{"model": "image embedding model", "dataset": "made-up road signs on poles", "train_examples": 61250, "image_size": 32, "crop_scale_min": 1, "horizontal_flip": false, "targets": ["face"], "num_classes": 12, "embedding_dim": 192, "arch": "xception", "norm": "groupnorm", "activation": "silu", "weight_standardization": false, "depths": [4, 7, 7], "kernel_size": 3, "stem": "deep", "widths": [128, 256, 512], "am_softmax_margin": 0.1, "am_softmax_scale": 16, "init": "xavier_uniform", "residual_init": "none", "optimizer": "muon", "muon_scale": "spectral", "lr": 0.035, "momentum": 0.95, "nesterov": true, "orthogonalizer": "polar_express", "adamw_lr_other_params": 0.00082, "steps": 24500, "batch_size": 128, "epochs": 51.2, "lr_schedule": "step", "warmup_steps": 730, "weight_decay": 0.001, "adamw_weight_decay_other_params": 0.05}
Rows from block 15 of a small image embedding model, named by matrix and row number. Rows with one number belong to one channel. Each number is 128 + 24 x the weight over its row's rms, rounded and kept within 0 to 255. All counts start at 0. After the name is the row's rms in percent of the matrix's.
After each channel's rows are labels from the 100 images, of 14976, where the channel reaches its highest value: "responds to" is what is common among them. Only what is clearly more common there than usual is listed. The data: made-up road signs on poles.
# convs1: first pointwise conv (model.blocks.15.convs.1.weight, 512x512x1x1), inputs 309-411
# convs3: second pointwise conv (model.blocks.15.convs.3.weight, 512x512x1x1, transposed), outputs 309-411

convs1.24 046 [112 156 126 139 109 158 134 133 100 134 156 134  95  88 117 105 119 133 139 107 131 196 131 136 157 138 133 121 113 111 149 151 111 118  98 125 101 162 147 118 143 116 134 113 135 116 141 125 110 117 105 132  92 134 124 106 132 169 151 109 154 121  98 112  80 127 144 137 114 158 128 171 120 134 108 123 149 108 127 146 145 111 190  98 119 117 138 133  83 112 143 146 160 121 145 124 142 164 105 149 117 140 119]
convs3.24 049 [165 161 126 122 129  74 104 136 134 149 117 140 157 128 116 124  91 114 112 143 124 127 101 124 122 139  97 131 142 109 148 131 103 161 144 176 130  90  87 143 154 149 139 146 104  90  99 144 131 121 117 136 121 165 106 149 137 170  92 131 128  76  99 106  93 122  91 144 100 103  97 109  65 150 102 137 105 141  96 145 121 132 138 121 144 117 132 141 101 131 134 143  84 131 135 139 154 138 119 144 134 156 116]
responds to: green face; triangle sign

convs1.426 124 [133  97  98 105 137 117 128 122 135 139 136 111 139 126 135 136 114 146 114 117 110 135 104 169 127 126 117 147 121 143  78 180 164 107 170  74 132 132 105 153 147 108 120 135  81 149 141 117  82 140 155 155 131 130 134 125 129 116  78 143 125 124 111  99 144 111 168 129 178 114 108 163 142 126 122 122  95  89 157  99 110  90 124 168 152 139 134 139 121 155  87 104 124 137 150 125 125 138 130   2 135 124 120]
convs3.426 120 [142 144 129  99 122 125 140 128 119 174 132 160 174 148 148 146  97 146 159 110 159 111 140 186 130  50 125 125 114 120 104 132 114 113 125 142 145 139 149 130 133 154 132 105 155 142 126 128 144 143 108 125 128 161 108 115 128 133 136 119 153 104 128 166 150 123 178 122 141 146 111 138 169 105  91 105 126 168 135 109 121  90 127 132 114 115 115 118 117 141 125 122 103  89 141  95 127 127 112 153  63 101 141]
responds to: purple face

convs1.406 103 [109 127 104 140 142 136 138 116 142 155 109  95  80 110 155 105 126 133  89 131 126 134 141 190 139 133 136 124 117 106 157 157 150  90 117 131 158 126 161 134 121 108 118 146 113 109 168 115 129 122 122 148 147 145 153 147 133 157 104  70 102 109 164 146 127 127  65 139  88 127 112  99 117  96  82 145 129 162 130 104 146 120 131 177 139 143  79 131 118 157 150 114 138 131 166 155 174 130 152 154 150 101  73]
convs3.406 105 [144 119 119 156 137 127 184 166 151 113 104 171 152 103 123 110  74 124 142  59 129 107 113 127  71 111 129  81  79 131  48 139 121 108 165 140 159 154  76 155 137 134 112  83 139 108 145 131 137 132 150 111 134 121 118 140 124 115 132 148 129 122 133  99 112 138 138 157 125 127  87 136 167 110 147 118 116 121  69  96  89 126 101 112 127  95  98 143 125 144 132 106 103 124 114  73 112 136 132 123 136 171 136]
responds to: orange face; triangle sign

convs1.345 100 [110 122 128 115 128 171 110 116 167 118 126 167 157 153 134 105 138 129 116 130 150 165 154 134 154 133  91 133 153 120 135 146 139 115 134 100 106 146 118 141 165  74 173 127  70 159 157 147 119 181 145 143 130 150 137 128 152 159 128 144 150 159 171 147 106 105 109 120 149 134 104 134 123 100 153 142  96 123 152 130 105 139 137 124 139 151 126 104 169 118 136 114 101 134 134 121 147 161 141 144 166 121 125]
convs3.345 105 [141 105 141 138 126 134 127 118 116 125 106 147 135 148 129 115  87 138 150  92  79 126 123 141 148 119 161 132 118 117 109 151 122  92 101 155 136  98 121 101 139 107 142 106 153 117 152 120 130 160 134 135  73 145 140 135  59 141 150 139 132 149 141  82 132 101 141 113 103  95 135 136 111 146 130 106  99 128  99 137 117 130 124 101 135  86 117 107 105 127 121 143 147 122 145  90 105 141 104 176 130 142 107]
responds to: orange face

convs1.301 098 [136 112 133 109 113 162 114 136 125 134 127 144  87 140 117 104 157 134 127 121 126 160 140 192 106 121 143 117 113 121 122  50 122 119 168 109  78 132 129 136 139 127 155 117 127 145 121 110 118 139 112 134 136  63 143 145 156 148  79 107 129 138 117 132 166 133 133  83 110  98 119 151 130 156 130 152  82 121 126  88 136 125 159 137 134 159 124 109 126 122 143 149 115 120 164 132 148  97  80  96 110 133 158]
convs3.301 102 [140 135  87 141  97  95  85 137 145  86 104 117 151  93 130 200 137 132 128 123 138 128 131 155 190 130 133 130 122 111 105 124  91 153 102 100  89 146 123 134 103 146 104 120 132  98 118 114 141 111 147 151  90  72 152 138 123  84 153 107 117 109 151 122 137 108 126 148 153 124 125 106 123 136 115 113 120 110  39 121 152 135 110 118 102 131 108 162 126 117 139 186 122 132 157 124  94 156 123  81 105 137 135]
responds to: green face

convs1.130 094 [188 124 140 123 122 178 121 118 152 141 137 164  83  69 137 127 150 172 125 126 112 167  96  77 135 132 152 115  98 140 136 117 116 110 168 126 159  85 130  97 122 106 134 140 133 120 149 121 116 103 124  99 100  95 120 115 117 115 132 154 156 144 107 111 147 112 143 113 164 145 135 111 102 132 121 105 164 135 131 112  76 125 127 137 120 143 183 108  81 158 141  99 130 120 135 151 138 116 134 156 104 125  89]
convs3.130 102 [131 115 103 135 131 152 125  67 121 113  90 104 115 139 156 117 131 144 142 154 147 104 150  91  89 161 135 134 145 108 132 109 125 107 121 133 129 162 124 113 132 146 114 122 141 185 106 129 153 145 117 150 149  82 122 124  82 115 151 134 110  97 145 127 139  96 141 126  93 132 124  72 149 132 131 120 121 136 130  92 102 118 133 129 133 113 143 147 172 136 117 159 131 137  72 114 119  94  86 140 125 116 126]
responds to: triangle sign; teal face; black face

convs1.267 097 [ 89  88 140 149 123 160 102 129 161 151 134 150 139 125 126 148 147 143 122 145 120 127 157 141 118 124 137 110 115 120 120 141 119 105 133 138 139 101 108 122 151 120 110 129 137 148  90 139 137  85 135 198 144  69  87  93 108 132 126 140 153 124 171 128  98 121 170 109 136 136  66 117 114 147  75 128 132 121 153 130 109 116 146  89  93 111 116 144 179 142 149 140 158 129 131 107 108 139  95 147  99 138  97]
convs3.267 100 [140 114  96 127 146 138  88 187 126 160 116 166 127 120 136 114 144 123 149 138 120 124 117 102  98 136  91 123 154 119 118 111 154 107 140 118 127 111 146 137 150 138 163 150 117 134  98 122 138 171 122 128 141 162  70 123  72 147 122 172 143  91 141  84 118  99 198 106 135 138 132 153 160 163  91 140 114 131 107 120 134 119 162 137 128 141 149 138 108 143 138 131 163 105 121 152 102 133 123 128 143  92 119]
responds to: purple face; black face

convs1.469 106 [118  65 107 149 117 168 134 125  99 136 131 108 157 148 148 185 131  71 124 143 123 153  99 120 155 124 117 141 124 128 114 201 116 151  93 178 123 156 137 105 124 121 156 135  62 123 107 135 152  95 155 125 108 131  77 147 182  98 162 128 148 101 137 116  92 125 141 153  98 107 107 100 134  90 123 117 163 134  83 141 145 187 120 122 130 152 132 124 148  74 150 123 143 124 151 114 156 164 136 126 127 156 147]
convs3.469 104 [129 132 122 138  90 158 130  87 155 138 116  83 138 102 153 149 139 128 155 131 159 112 142 164 132 128 128 144 136 107 127 119 146 132 109 106  96  97  98 143 138 147 112  70 143  98 140 111 199 143 126 105 120 112 142 107 106 138 145 121 116 131 140 147 122 120 135 118 119 144  96 124 132  59 102 126 133 147 115 113 127 120  86 163 101 108 158 121 169 106 169 123 146 112 153  96 142 112 111 149 169 111 137]
responds to: grey face

convs1.210 095 [ 98 129 151 133 126 128 117 128 142 134 131 126 142 125  96 135 144 110 139 134 171 138 147 145 166 150 121 159 147 124 138  71  98 145 116 188  92 121  73  99 143 131 115 131 119 120 122 150  95 113 119 108 129 129 134 121 117  94 140 112 101 164 136 144 137 122 190 113 113 113 122 107 132 120 144 117 149 124 107 110 113 136 128 111 140 141 127 151 109 118 115 137 132 127 100 116 151 137 132 181 117 101 113]
convs3.210 087 [109 123 124  96 148 128  83  82 176 131 126 115 127 115 126 101 159 131 106 117  61 139 153  98 152 113 131 143 116 125 187  95 126 118 164 130 156 153 128  91  91 147 165 130 116 155 139 124 165 130 154 140 135 169 132 103 145 118 112  90  92 107 134 196 161 154 128 118 118 159 100 133  73 158  86 101  96 117 118 103 131 128 114 130  95 134 111 133 143 149 179 144 128 141 131 130 147 145 142 171 129 121 159]
responds to: triangle sign; red face; white face

convs1.385 141 [158 130 116 129 154 149 140 124 102  87 126 134 128 105 145 135 124 145 109 121 144 125 128 156 116 130 122  75 149 126 144 101 141 117 121 140 137 117 126 143 158 149 135 104 152 134 136 126 133 172 124 159 135 156 143 118 128 115 125 118 118 124 148 141 167 106 171 116 153 114 112 138 127 128 131 133 119 124 163 141 133 124 124 135 113 101 154 129 152 134 108 141 134 130  87 141 150 131 144  76 141 168  98]
convs3.385 125 [137 113 133 138 141  98 121 189 128 153 109 125 112 100 120 115 153 120 118  82 110 128 112 150 108 111 134 121 139 143  91 109 109 117 146 129 124 144 123 128 119 153 112 118 118  94 101 141  83 165 130 121 136 122  90 103 112 113  82 125 109 133 138 160 118 133  85 102 135 165 121 147 119 114 124  89 114 143 108  90 141 114 137 118  75 102 111 112 137 130 146 140 116 133 142 120 122 121 134 162 132 255  90]
responds to: green face; triangle sign

convs1.159 113 [149 123 115 115 125 109 103 127 134  96 120 111 143  99 119  75 146 116 106 123 192 114 106  93 162 111 129 110 150  97 111 120 123 127 185 144  95 112 155  89 128 117 194 139 124 140 117 130  91 149 130 135 175  94 114 122 131 103 130  96 154  94 146 111 125 155 131  93 175 132 109 129  87 170 133 160 118 165 138 121 104 158 132 111 125 124 172 127 184 111  74 117 134 117 122 128 142 141 107 147 153 107 142]
convs3.159 110 [139 154 109 102  99 160 147 145  94 125 168 148 131 127 111  81 124 140 149 114 165 145 112 154 143 117 136  92 162 142 102 118 159 146 114 112 110 130 166 165  99 121 141 138  76 190 155 166 114 140 156 102 116 131  94 123 137 121 128 115 122 143  94 127  88 147 114 143 123  86  99 136 137 120  99 131 128 101 120 165 147 119 182 121  78 132 148 134  97 112 118  94 125 121 143 111 154  98 189 128 148 117 119]
responds to: grey face

convs1.146 103 [120 122 131 116 159  64 111 129 117 148 118 123 115 121 142  81 123 128 110 145 109  76 123 128 120 132 106  86 152 144 109 143 134  88 126 163  94 148 122 106 142 112 126 109 132 118 103 118 104  77 137 124 107 152 149 110 117 161 153 121 124 149 104 165  99 124 122 116 138 129 126 116 108 129  97 108 104 135 171 156 140 100 133 134 121  91 154 146  99 158 169 128 141 136 151 123 129 127 134 118 135  77 121]
convs3.146 107 [154 169 116  81  91 147 120 120 135 132 123 142 101  75 143 150 155 133 125 127 136 150 187 100 113 136 174 132 106 128 151  92 154  97 106 112 124 132 144  93 112 120 135 118  99 125 128 145 170 173 120 125 103 156 116 147 138 107 111 125 120  97 150 114  85 127 144 117 118 105 131 165 109 133 166 126 119 129 114 124 135 133  93 174 134 119 101 133 129 141  77 110 128 131 115 105 140  91 111  95 156 243 115]
responds to: green face; triangle sign

convs1.66 106 [102 126 117 111 148  92 104 137 116 176  98 123  46  98 141 132 175 119 111 145 117 106 137 158 120 135 139 144 112 100 131  69 167 141 137 125 125 136 118 121 189 122 171 120 110 169 145 126 140 179 143 148 149 113 125 134 149 139 153 139 132 124 162 120 109  84  94 132 125 165 129 169 124 133 105 113  97 126 132 116 128 115 130 132 159 104  90 117  93 132 117 144 127 113 149 122 118 105 126 143 110 117 140]
convs3.66 109 [150 129 118 171 151  78 140 121 105 169  96 152  98 160 124  98  83  86 116 150 123 111 150 147 142  98 120 110 146 138 123 119 123 109  80 107  93  97 155  97 106 120 126 141  99 131 129 133 166  67 133  76 132 136 125 124 118 140 153 157 117 119 115 129 137 164 167 109 103  98  86  93 122 102 103 116 148  99 168  88 116 137 152 120 108 117 117 152 139  84 117 150 137 133 146 141 142 143 150 120  94 188 135]
responds to: orange face

convs1.370 097 [103 162 115 117 138 149 152 132 118 159 123 114 132 131 156 114 171 130 117 119 137 152 139  87 142 112 117 108 133  86  47 148 138 120 117  45 114 139 146 109 128 152 153 102 113 124 154 106 168 134 120 127 115 102 103 144 135 127 117 169 132 145 132 125  97 137 134 148 145 110 128 124 161 109 117 146  86 142 113 111  89 135 119 148 155  97 159 149 121 112 144 154 148 124 138 132  91 107 184 105 110  75 135]
convs3.370 100 [ 82 141 138 100 155 110 137 174 120 149 115 112  78  81 117 154 130 127 156 121 194 138 174 105 154 143 128 171 104 121 138 117 128 123 152 186 141 113 113 120 149 130  96  86 188 117 153 131 174 117 128 157  86 180 159 130 108 147 162 139 129 146 128 154 118 106 138 154 188 104 125 156 165 104 134 123 143 142 114 128 144 125 174 131 170 106  93 146 182 148 130 128 122 137 113 134 131 139 144 153 127  83 137]
responds to: purple face; triangle sign

convs1.115 149 [ 86  93 120 130 164 158 114 137 102 145 121 117 101  75 162 127 119 153 112 136 121 139 117 111 157 127 122 127  98 109 121 143 126 132 142 108 150 102 114 126 142 131 129 127 117 116 119 118 117 122 115 105 127 122 118 139 109  99 144 128 134 108 131 156 127 123 167 114 151 153 117 152  88 144 117  68 128 134 123 148 117 137 133 183  91  92 127 129 122 156 132 125 133 126 137 128 150 136 111 173 132  90  92]
convs3.115 118 [148 165 161 139 136 110 132 136 132 114 137  64  85 120 105 127 141 112 147 153 146 128  59 125 145 149 119 113  86 117 141 174 125 143 145  41 121 134 129 153 156 123 166 130 109 146  91 106 117 144 145  97 141 135 140 142 136 127 113 112  91 139 145 110 162 171 109 141 132 115 133  97 144 109 142 143 129 150 151 117 102 127 157 141 109 105 125 146 130 143 153 134 159 133 105 148 132 124 135 140 128 151  97]
responds to: pink face

convs1.376 072 [119 160 137 131 119  81 130 117 120 153 150 155 137 131 100 112 140 211 101 108  95 116 168 142 149 117 101 150 149 132 157 195 134 124 144 159 120 135  92 132 106 126 135 110 124 102 151 123 135 135 137 131 162 125 147 120 154 151 139 156  85 131 129 148 138 120 179 110 132 144 150 109 139 153 118 104 126 147 144 133 102 113 129 101 124 123 113 101 131 183 156 102 129 118 123 140 138 134 155 106  81 113  61]
convs3.376 079 [128 108 145 119 114 123 117 139 117 103 109 158 130 154 133  99 135 155 155 120 160  77 114  72 140 106 139 152 123 131 129 117  99 101  89  98 102 126 102  92 164  93 156 118 102 156 120 118 139 121 120 129  96 136 131 103 125 119 159 158 128 147 132 118 142 197 140 126 133 159 134 126 167 106  99 142 112 121 110 105  91 115 147 138 129  85 157 157 118 119 225 133 119 126 132 146 122 129 136 133 111 157  80]
responds to: grey face

convs1.35 086 [132 162 134 120 144  85 146 126 117 122 155 117 122 108 171  98 159 137 115 125  90 122 100  84 143 129 169 127 162 107 142 149 120 132 153  95 116 108 152 140 139 163 105 137  79  84 131 145 128 173 156 140 121 158 128 133 153 155 151 126  95 127 151 104 139 124 145 153 148  34 131 109 164 117 181 132 131 152 109 138 169 126 157 149 150 170  97  94 141 158  85 124 138 122 137 165  86 130 142 171 154  69  76]
convs3.35 074 [115  86 100 129 114 124 178 157 116  98 110 117 117  86 156 155  91 139  96 137 103 126 159 136 126 113 111 120 115 125 133 118 135 126 156 130 179 109 170 121 125 157  85 216 157  74 141 115 139 118 118  90 130 163 115 131 111 136 169 133 120 126 117 143 162 115 122 123 118 118 119 154 100 155 133 129  82  96 101 104  96 112 144 104 146 153 108  87 152 165 144 121 148  98 135  90 101 167 123 106  93 118 173]
responds to: purple face; grey face

convs1.507 133 [160 122 138 138 135 115 142 129 149 186 149  89 116 145 151 115 122 115 119 112 162 122 122 119 141 135 140 154 145 119 105 150 122 186 141  98 118 137 133 125 113  94 158 131  99 126 137 119 113 157 142 123 130  61 111 138  85 127  80 120 158 122 106 149 140 129 162 113 106 114 116 100  94 132  62 142 160 108 137 106 108 150 120 120 144  98 145 115 116 125 155 140 117 120  81 144 144 156 123 104 134 104 162]
convs3.507 119 [114 173 113 108 133 105 107 133 167 180 145 131  96 132 162 141 172 121 115 140 167 185 132 167 152 113 123 153 140 178 114 107 143 136 162 150 147 166 132 144 144 146 130  94 131 136 139 141 119 160 116  96 119 146 125 132 119 140 124 137 122 133 135 168 182 149 135 124 136 185 107 153  84 152 153 147 130 151 106 108 134 138 146 150 152 111 123 160  85 158 133 128 134 122 157  64 127 156 132  96 136 154 119]
responds to: purple face

convs1.100 133 [156 130 137 136  83 112 126 137  96 153 124 134 128 129 125 130 144 140  93 137  65 131 139 136 115 126 119 140 124 114 149 125 137 131 125 167 139 113 148 151 103 130 157 109 143 116 132 114 133  91 125 135 129 107 117 120 192 167 118 105 110 126 124 134 107 107  97 157 149  75 129 135 179 108  91 119 126 147 155 134 112 101 123 125 148 126 144  88 104 132  67 121 127 131 115 118 129 164 147 139 129  89  90]
convs3.100 131 [125 135 126  77 122 130 144 116 126 104 113 153 151 117 137 121 108 147 127  98 159 156 150 131 155  96 144 112 113 125  87  88 125 139 123 136 124 114 167 129  97 130 136 134 155 155 135 111 145 152 123  97  76 129 109 116 105 155 136 100 142 127 110 122 146 165 158 102 117 150  94 145 115  79 124 130 147 119 100 104 122 119 138 121 140 132 120 142 129 132 114  46  88 124 121 100  99 145 123 128 137 111  87]
responds to: orange face

convs1.332 104 [152 115 147 133 140 137 125 119 136 102 108 114 149 126 116 107 114 142 123 153 112 133 172 102 157 119 101 153 130 170 111 148  80 165  92 123 137  92 131 182 133 134 104 132 150 124  97 124 140 122 147 139 141 125 116 134  93 140 162 154  84 115 136 133 194 146 131 160 113 159 154 183 150 140 105 139 144 157 100 114 150 141 106  90 138 183 108 123 115 138 132 137 108 134 123 122 147 135 118  77 120 118 139]
convs3.332 110 [115 139 183 107 147 153 122  83 160 132 134 151 140 100 131  63 121 134 134 103 144 207 120  90 118 137 165 174 128 159 155 109 144 118 176 169 153 121 106 146 172 140 146  75 118 149 103 130 115  70 142 141 134  99 128 114  54 107 157 115 128 148 174 157 147  98 144 122 104 116  96 150 141 121 159 142 149 125 176 161 131 172 113 111 119 122  95 120  73 117 158 128 160 122 135 131  85 175 160 159 136 136  96]
responds to: purple face

convs1.484 116 [140 126 135 144 146 124 101 127 158 144 147 115 183 116 128 146 144  80 140 162 121 125 139 157 118 124 148 154 116 129 141 145 102 115 136 147 130 163 143 172 155 118 103 117 145 116 111 152 154 128 116 128 113  80 113 132 191 121  92 163 159 123 146 107 135 102 105 145 163 115 137 136 145 105 140 121 111 112 133 188 132 111 131 153 147  94 160 138 135 129 116 135 139 135 137 151 129 128 166 119 133 181 106]
convs3.484 119 [104 164 121 118 111 117 167 171 133 100 125 165  39 150 134 102 149 122 150  99 113 149 118  77 103 109 113 158 119 131 137 137 109  84 141 122 139 129  61 118 124 107 141 117 133 121 121 114 128 110 130  94 127 113 106 105 149 130  91 144  98 112 149 144 169 128 128  99  98 117  93 133 142 158 150 133 131 140 161 101 152 132 105 132 133 106  88 133  88 121 125 158 105 158  92 128 119 125 136 155 131  83 152]
responds to: green face; triangle sign

convs1.83 049 [112 119 135  94 103 160 140 149 135 133 163  98 138  68 132 140 144 132 148 152 119  70 156 173 161 112 159 175 114 123  98 103 139 144  95 104 118 114 121 124 131 127 115 140  79 133 132 133 125 172 152 120 150 132 181 120 158 140 128 132 105 141 131 126 132  93 102 121 142 156 112  79 112 125 157 124 132 105 111 140 141 106 128 141 114 120 163 126 134 127 144 155  79 142 118 135 161 118 160 135  86 140  85]
convs3.83 050 [160 134 115  99 128 129  86 175 129 173 126 118 134 113 164  95 137 149 138 150 124 113 111 134 144 130 187 134  71 159 174 139 120 141  87 125  97 124 116 125 123  63 127  90 140 161 171 138 151 123 167 109 149 150 162 122  88 137 131 123 112  98 137 152 121 170 155 146 119  93 154 142 143  94 155 118 146 169 177  98 168 110 174 164 160 158 150 160 124 116 144 119 119  99 133 137 172 100 131 107  92 170  98]
responds to: green face; triangle sign

convs1.251 100 [112 125 173 133 117 144 156 132 190  99 148 138 122 177 127 164 110 147  83 134 140  97  91 122 135 108 106 143 192 146 117 152 126 140 116  82  90 151 129 189 125 137 171 102 139  98 191 149 150 151 117 133 124 135 102 128 131  96 119 163 124 109 128 140 123 127 117 139  75 123 120 145 107 139 114 155 130  99 117 134 164 122 111 143 126 131 120  88 134 150 152 133 116 125  67 147 186 113  99 148 133 111 128]
convs3.251 104 [171 140 138 151 125 152 156 170 167 137 111 134 137 157 104 143 134 108 128 115 140 173 154 103 124 100 124  93 122 185 157 115 138 110  94 150 152 113 110 131 119 131 163 119 125 126 116 141 121 122 130 126 123 156 110 141 147 155 139 139 140 157 121 166 123 195 150 134 140 111 165 161 144 128 114 123 138 140 149 107 147 116  91 121 122 120 136 151 120 114 101 107 168 122 115 141 113 175 132 124 168 142 106]
responds to: grey face; brown rim

convs1.495 108 [ 90 110 152  95 127  99 151 121 182  85  98 108  76 115 136 128 117 157  79 131 129 137 144 200 131 132 141 119 107 145 143  87 179 101 153 175 134 133  96  95 152 110 172  94 113 116 130 119 177 126 170 135 179 112 122 129 159 151 130 112 145 116 153 142 167 105 111  94 108 162 123 119 141 117 124 127 107 149 105 139  99 119 124 131 101 106  89 153 118 131 174 114 117 132 106 162 115 120 125  89 137  99 164]
convs3.495 109 [119 113  98  94 151 168 111 178 120 110 110 166 194 109  99 125  86 139 129 113 101 132 146 137 125 101  94 142 120 128  85 126 107 105 101 108 129 111  78 116 128 116  98 163 174 144 144 146  83 128  89 133 137 102 143 131 128 116 128 128 143 110 138 144 127  91 103 168  79 131 148 132 169 147  95 138 143 104 156 133 119  99 167 109  91 105 105 119 136  95 134 172 155 146 135 126 115 131 116  84 141  86 111]
responds to: orange face

convs1.477 076 [140  93 130  83 164 122 136 138 115 194 138  63 162 122 137 108 109 152  97 125  90 127 116 142 165 122 135 106  82 117 160  83  78 126 114 115 121 130 152  83 151 120 125 125 139 138 164 123 113 126 128 120 131 100 117 138 137 120 132 169 118 141 152 134 127 136 141  84  87 117  75 127 161 168 162 120  94 173 137 117 120 104 150 155 150 123 117 140  95 127 153 101 110 116 167 134 143 101 111 143 118 149 136]
convs3.477 078 [126 104 104 160 132 151 147  95 136 150 111  86  94  79 125 129 125 134 117 162 153 145 118 124 126 130 157 162 103 119 154 152 150 139 110 134 170 158 144 157 143 128 126 160 119 133 124 138 108  99 128 109 162  63 138 118 123 129 182 143 158 124 134 144 139  92 152 136  96 150 110 158 121 129 122 134 104 155 124 188 104 140 148 124  86 142 113 151 139  96 117 125 143  65 166 115  96 122 113 128 168 148 189]
responds to: purple face; white face

convs1.402 086 [160 157 145 145 114  80 110 141 137 158 154 116 173  86 145 112 113 147 154 128 115 137 134 114 146 132 147 120 128 150  73 130 123 124 129 134  94  89 178 109 143 134 161 164  99 152 143 135 135 138 129 116 123 123  88 135 148 157 122 117 109 157 119 144 131 136 129 150 135 119 115 140 134 130 109 126 126 128 116 119 152 109 161 101 125 118 132 129 157  97 108 104 101 122 114 150 122 144 145 109 118 182 144]
convs3.402 083 [149 113 115 142 114 120 133  85 142 109 139 121 101 123 175  79 176 117 126 111 110 160 126  85 122 163 160 131 131 117  93 103 155 146 129  94  68 116 138 126 114 139 120 129  97 160 135 158 156  76 118  81 135 148 137  99 114 127 115 147 109  80 103 119 154 118 123 138 156 146 117 124 150 135 117 168 145 135 113 158 108 116 123  79 124 137 151 165  97 121 101 128 123 120 103 118 102  90 110  83 115  82 109]
responds to: grey face

convs1.3 073 [124 116 116 122 147 160 140 126 127 110  99  77 153  91 114 143 148 108 130 155 154 117 114 191  93 102 153  91 146  78 135 127 139 141 129 105 148 110 145 145 168 158 138 138 181 130 160 113 116 158 121 135 136 129 171 126 175  96 166 154 166 143 100 119 100 151 151 191 154 104 148 141 117 125 173 120  96 160 161 118 112 122 131 134 163 108 145 128 122 141  71 140 138 124 113 126 120 113 134 123  80 126 120]
convs3.3 069 [134 130 100 111  92 128 119  73 118  93 132 156 144 155 156 128 136 154 110 126 135  99  71 117 158 151 148 130 102 132 108 130 118 114 111 136 128 151 136 107  94 130 141 128 145 122 109 104 133 142 134 168 136 133 159 121 137 148 152  77 140 116 118 162 126 114 153 118 145 129  81 143 131 121 111 145 119 110 135 150 130 121 124 106 114 135 133 137 139 125 140 113 159 152 164 130 116 131 101 147 137 144 154]
responds to: green face

convs1.65 099 [156 140 159 147 153 139 152 129  94 124 138 160 127 143 148 154 143  98 126 148  89 127 127 112 117 124 122 131 139 118 109  84 124 129 104  66  90 141 120 125 109 130  59 134 129 110 157 148  77 124 110 160 102 148 143  97 128 102 118 153 108 130 124 141 163 142 170 119 133 113 118 100 132 110 109 107 131 102 165 100 119 140 123 101 123 133 146 173 159 100 107 127 116 122 124 101 139 117  83 135  95  76 153]
convs3.65 101 [124 127 134 123 120 127  97 180 128 168 141 116  95 124 123 149 126 125 136 110 162 141  85 173 105 153 135 117  91 131  91 145 138 122 126 118 135 159 118 137 117 112 152 111 110 157 100 163 130  89 121 174 136 133 157 119 139 159 127 115 122 142 136 105 115 138 135 138 118 172 112 196  91  93 113 111 135 163 112  68 136 163 131 135  89  94 117 151 101 141 126 100 144 143 109 139 128 102 125 111 130 147 127]
responds to: pink face; triangle sign

convs1.147 107 [129  99 156 128 127 167 166 122 134  89  80 137 116  89 146 142  99 125 110 140 107 118  73  97 152 113 132 116 161 147  96 131 118 156 214 146 150 113 139 145 154  97 127 108 170 133 129 138 150 144 149 142 147 122 123 108 138  89 148 134 112 139 126 122 145 163 104 133 142 107 145 139 120 129 129  84 146 140  89 114 115 152 102 163 131 114 141 106  78 111 100 111 130 124 143 157 159 140  96 111  97 109 172]
convs3.147 106 [158 124 157 140 148 157 140 164 102 146 138 122 122 111 140 104 144 165 142 115 180 143 146  97 155 129 123 165 175 120 151 142 134 119 119 110 144 163 122 157 167 114 169 137 184 115 101 120 150 136 132 132 134 144 158 119 146 129 163 156 113 196 149 100 146 166 160 130 107  94 112 169 149 139 150 127  95 110 146 112 160 132 164 135 151 113 177 122 133 112 126  98 154  78  96 158 137 147 126 127 107  94 120]
responds to: grey face

convs1.191 113 [101 173  97 113 137 127 134 133 147 115 122  68 141 107 127 147 125 134 130 120 112 123 176 158 158 139 153 111  98 109 115 122 123 111 136 118 127 125 174 133 127  98 104 127  95  80 118 139  78 165 142 129 101 155 105 136 131 153 135 107 154 113 114 147 166 171 151 135  91  58 100 132 117 164 130 105 141 131 118 124 107 153 142 131 119  84 132 148 100  86 143 119 132 123  72  92 123 109 130 143 163 159 120]
convs3.191 113 [141 140 125 174 152 109 103 140 143 107 138 145 162 115 109 130 144 138 125 114 126 140 114 208 153 136 117 145 149  83 128 108 101 130 139 140 135 148 119 147 125  90 123 100 112 113 105 117 137 136 135 129 118 132  96 138 106 145 132  87 136 123 145 119 141  73 151 109  87 147 153 109 153  98 118  96 138 147 144 161  96 147 102 135 140 166 143 116  90  96 128 114 119  66 104 172  98 143 133 158 183  68 138]
responds to: grey face